config.toml
train_examples = 72500
encoder_norm = "batchnorm"
encoder_activation = "hardswish"
encoder_depths = [2, 4, 4]
decoder_norm = "groupnorm"
decoder_weight_standardization = true
decoder_attention = false
decoder_upsampling = "pixel_shuffle"
optimizer = "muon"
nesterov = false
max_steps = 5200
final_lr_fraction = 0
adamw_weight_decay_other_params = 0.01
Rows from block 9 of the encoder of a small image VQ-VAE, named by matrix and row number. Rows with one number belong to one channel. Each number is 500 + 50 x the weight over its row's rms, rounded and kept within 0 to 999. All counts start at 0. Numbers have three digits each. After the name is the row's rms in percent of the matrix's.
After each channel's rows are labels from the 100 images, of 14976, where the channel reaches its highest value: "peak on" is the class under the peak. Only what is clearly more common there than usual is listed. The data: rendered rooms with furniture. In brackets: how many of the 100, against the usual share in percent.
# convs1: grouped (8 groups) 3x3 conv (encoder.blocks.9.convs.1.weight, 144x18x3x3), inputs within the group 0-17, a 3x3 kernel for each
# convs2: expand pointwise conv (encoder.blocks.9.convs.2.weight, 288x144x1x1, transposed), outputs 0-143

convs1.24 091:427470458495494455487575489500491463488531450554494511520521504527480540551585515487460484626475624469504479543558513502409472480528454543539525414562413534520531437418429409496393492413499502410507532540587403406470483497469513407483518459534510459483515502463466381530490462478585539568459437451447497483485502470543537480471473486493467536480491482490499508472427401615671634531500530539456492565561536453473477436428484500482538473478522522432569519498511448456441437491434500440477
convs2.24 104:513484499579543471488469455534484485510427424515521481460616535494495525469526537510497463481552503516440571483525476405497527453502473516510447433551563510515473482523481493541429530456556444517395532509492510368477521520463528517469559439502603626566584458518534410468390487553482524488569572477455473545433661514496554497412582545509477479450532498507375604484433461425500469411490542498445520493493442464459518467550522492407536
peak on: ceiling (70 vs 15.2)

convs1.14 087:483514464522672481523495531563652536417340387436519548574496519498380533496491463632557537464463506461493494507545543459396468475516523512461490517650507529498530430476461459507471505478506506543521453526484470468502448463470534420464490484487449512442469471484489566485528547518427535464446536492521516507538651547487491516503486495412450445516509497465471469495513505451495410422514455548572555493471483478501486515549458496460497480534486510432444431399450583562541481574502484552423
convs2.14 098:537509499527506516492458499450446410523531544501449508499549503511531480494509525522412485557528460563610391476494539519553556562459459511463502477449521582534498663538610486546465434471531528507585556456554472541444552528466387499479521537443498524520487535468585475480482560496476487434514517494581512451474544561545488479569464498467518467570502459469641462512532574422614520480536530526469463541575481488498521395555397651529532
peak on: floor (94 vs 38.8)

convs1.44 097:490537508515450514478509463515519498450494475486473511528448494437444488466465458434458473490497477507512501466444510523670492530490449493466511446414527494512485517477491549454498519516461525505527493548512480488507459457477500497547529507551490456412529496515513497486456454457500500485472454470546572514542487508528501511544565534505473560491536506447525445471719477481535476543521512484421468498447465451482498527434560514515524488516508447557555490513512463478451538889511485446498
convs2.44 101:505571483461507567507476483431493423550468490564507565531579506435472542541482552552509475537436506529460417431520425408525549459490461553468357460376556540368485530482503508416526422498495463535489511457454451510500455521497500551603484471617532577556477469514434487520551439473508418470467521451400498558363415483492499513430546488478531539530448535573558617434444485507473427470466484377555541503539465454534569447498471471440492
peak on: barrel (28 vs 0.9)

convs1.64 116:480465538743382397435526501487510495578466460499523494471517486526537439426568504543525450477555501532493492488472485759383465482489515518509526483637471507539511503447516559447520515493507453523465451523508517535489495523545428355586491479509485413529544430523485498529527520462489465505529525497442473558570436543404514513508492484500486503534476519543490477471484509546490499527513451470482503572464491460489485634414479482493490502510522477525454496478521469502526422513531455518526
convs2.64 080:449403450506431542554448460521534581557449507494518526516556520505509448458498438595484450473526496477679430511444499453461545480514508512539562445455438577534511470495488500531567567461532446581504504427495509481415545531480535547491431458521547506457527517534457548441515554541501506564548399615514462566515418506523473497447494530474441518497455540480545542472471534529490461479532493480472470504518490548519481487430483461509490
peak on: ceiling (97 vs 15.2)

convs1.42 090:537560523470389451496509446504531482502471444512547542483506521470541520494439426454510476519544429474516434494494497499701497503464482501532484534367526476484486504523503465725523477456510510499532505663518445442463456501510490556489520507505479524501455471499444443401520524531524429514467454482480496498449461544505530540465490522468545543492485565455538457528703485410553353515471494486377518475527499550524511524459521535514540446489490457588548502489452476457464468484500526489499
convs2.42 088:513437522531520474529558552433435498448528486525477384520466490477519474442532501593502481492409477519451452430526518417399431487510555483464437463544504436502498537439433441537543378490487550429433487373566541419461521525559481485466460411436468480458454454443404483519595487509369546468469502551504569458473527521463462401477543490459438511538503508451464534438435442458541487534489520452540492496506563436497479524523423526484573
peak on: wall (64 vs 37.9)

convs1.118 104:455624472552499439468442468482563480570506472458497499494452449562584553506506526557437469473590529504535444514441461486393508515573513518441538414538475513491491515579468542439472496504520570452515432475503495476464612353510386533571522523448481619537511510474521524510460630523556512428518481523606474543587525564565497520560453525443515500513530486591416507350487557508506454432630511470482469447466518488548540497556497513500495473501464505523508471617501564492427538522505483527478
convs2.118 078:528572530508577420438425532454515548528487503519529418482512498494447491647461505507469554441519487517475430527499492491533519512486570532393437508511517421591473516492490506472541480525500546545442532508523514447544536495553576473537520555411458585545419527446551428525534572416485522435513419467421497432515510462493460617452519478471510484470444472564480447531427457402530525498508427530483526507501515444641592562536481493499451
peak on: wall (71 vs 37.9)

convs1.61 095:554517544387492431446397478487495504517566530520527488475369466516522503582533556522531493443385446544525486515503533438409474451467466562537580457478552513471545507506508513503517472448496394491406523663525482459505512499597446488535578491510540538520411308468456403482438449447577538531489558559533491545485501482470400407496460454519528507507534527524568561491502523539542457408387473539570530487528572504495516437494455514468471487470455468550586478539534492496524494507471464505511
convs2.61 089:462496575460455453445537411461499457549472463475532440523438509391540425518456531553523498448542586485488584541527492474485547505512526474526531441398449451383477426469505534516553512442514500457481463452500491490590490521466476436521526532507542488579522491557589393453404597507536487335593554416555560475507578498468580500540525554534533498489475518387489526538494530425543366570492490510617500499532469432608442451497544404535565
peak on: ceiling (86 vs 15.2)

convs1.109 098:451416452532479476519535498490488460503478478480494479559581539492489499461507490500533529481491506444480482546488561506606457479499497520521537504759497405365497530451433525561466477453544539637558482528600468430512573563597452546513445426495511437490538522561518497484413411442506436485538552486529439552499484492509514513498591562440473546469464504590523573464558513468444508473524500496504467499503507413453506455638504524517483486546527450412458512563496545478428455432482499534521
convs2.109 090:585533479471591493535501565507392583521547467527515380507603489465585492521483461559457544480488564495479587558492511495590526571518506375509501469580469500531457486525477599574564514473420421515534524516508523576472527557498533570490541410563486531490545532511503485430485500579473516482486543484563575477537427483510549499529490542512445567492433488531504517482613468495579431654504518501536483529481587500438461476440465482572475
peak on: window (37 vs 1.1)

convs1.27 097:489481495478531420433447503514577518612720531544626534483477516438482495483484528466466447458437457483457476463520491464460500523577535562644581573325465544600538478491463470490425481456462476496471468463558437429407532514488489468496496448449493479493454479500547564550514451459554478522516535493504525555503595574520536510464403446430540444454461460477518514504551505506490510489443488466417534475485452465519498525556536461491487481425478450530590468439471497494488478594419476456466
convs2.27 110:486490506588504477502543466409465537507455517467505387449504491530534571502478512583632489498496507507449440471603425484486526468524488458481530443453486501493508476463533502488516508506480500436477460487548548481513515471517530463515555540526421440551452441469503461460524570561468436506495593428369490575488468505471438452474515409513552511476491500622466508585464488568448450516481528512457527547437448497475559561473453481437431
peak on: barrel (26 vs 0.9)

convs1.104 087:512491497452530509497476545491498545490517492523502506427497491493483506480501488469534512518269507460523453492477474487563481491516479553536539503551471474493506526505532455463423439481539515568550535489532541482507530461499462583482502517521511469483458586476494514499462481427483766444453407441465507505452738491517436476540518536490634509508477495441439451481434505486460474440538472531415494495523457495556502476424482460460487471431445447453436453435463529513527513554492490536516
convs2.104 113:434495493507531543455460575497563541502468554532495562514417525510498460536504527641491496513457579514407452422494424507510503505446473498442377468567493456565478509563461537585482415477430508497559535558505482541518457571566498520499428494453610549518593498547563635582528505610424425512481464509419513521516418557556542472522496593404525561565466427527526565509432596514422447503544484452491510473529485567558521504528551493568484
peak on: window (47 vs 1.1)

convs1.46 092:526549504503723491509559524512449479411419369483462497476544464475568484477571504483518446440448445468513460457479469464402466527485467502517513436645445518522495499480482530741500498416471544511486516477475537538556494556522509514532436450466550581560547377506514523557484511501542625521478552480499411472475460435512460488567499515524491455547447519585587542426477449478553476475489503472496525473518517500519482525595486508476449457500513444518522486488487525471489496516451486467478
convs2.46 101:578496467489531527555483470448489557579480503484497462595485485537487517514575523497475518487483539466537484540435409437532530527484537473509534513470484548639517510536489464480444444502467418507536490570517498549455567426585554425521510436555577495471495410586624509478507405536493494613518500589462493519625511596470498515557529520493468360530450379505488479439421455506455447469494520543548520504472494590407535556449537549482540
peak on: wall (70 vs 37.9)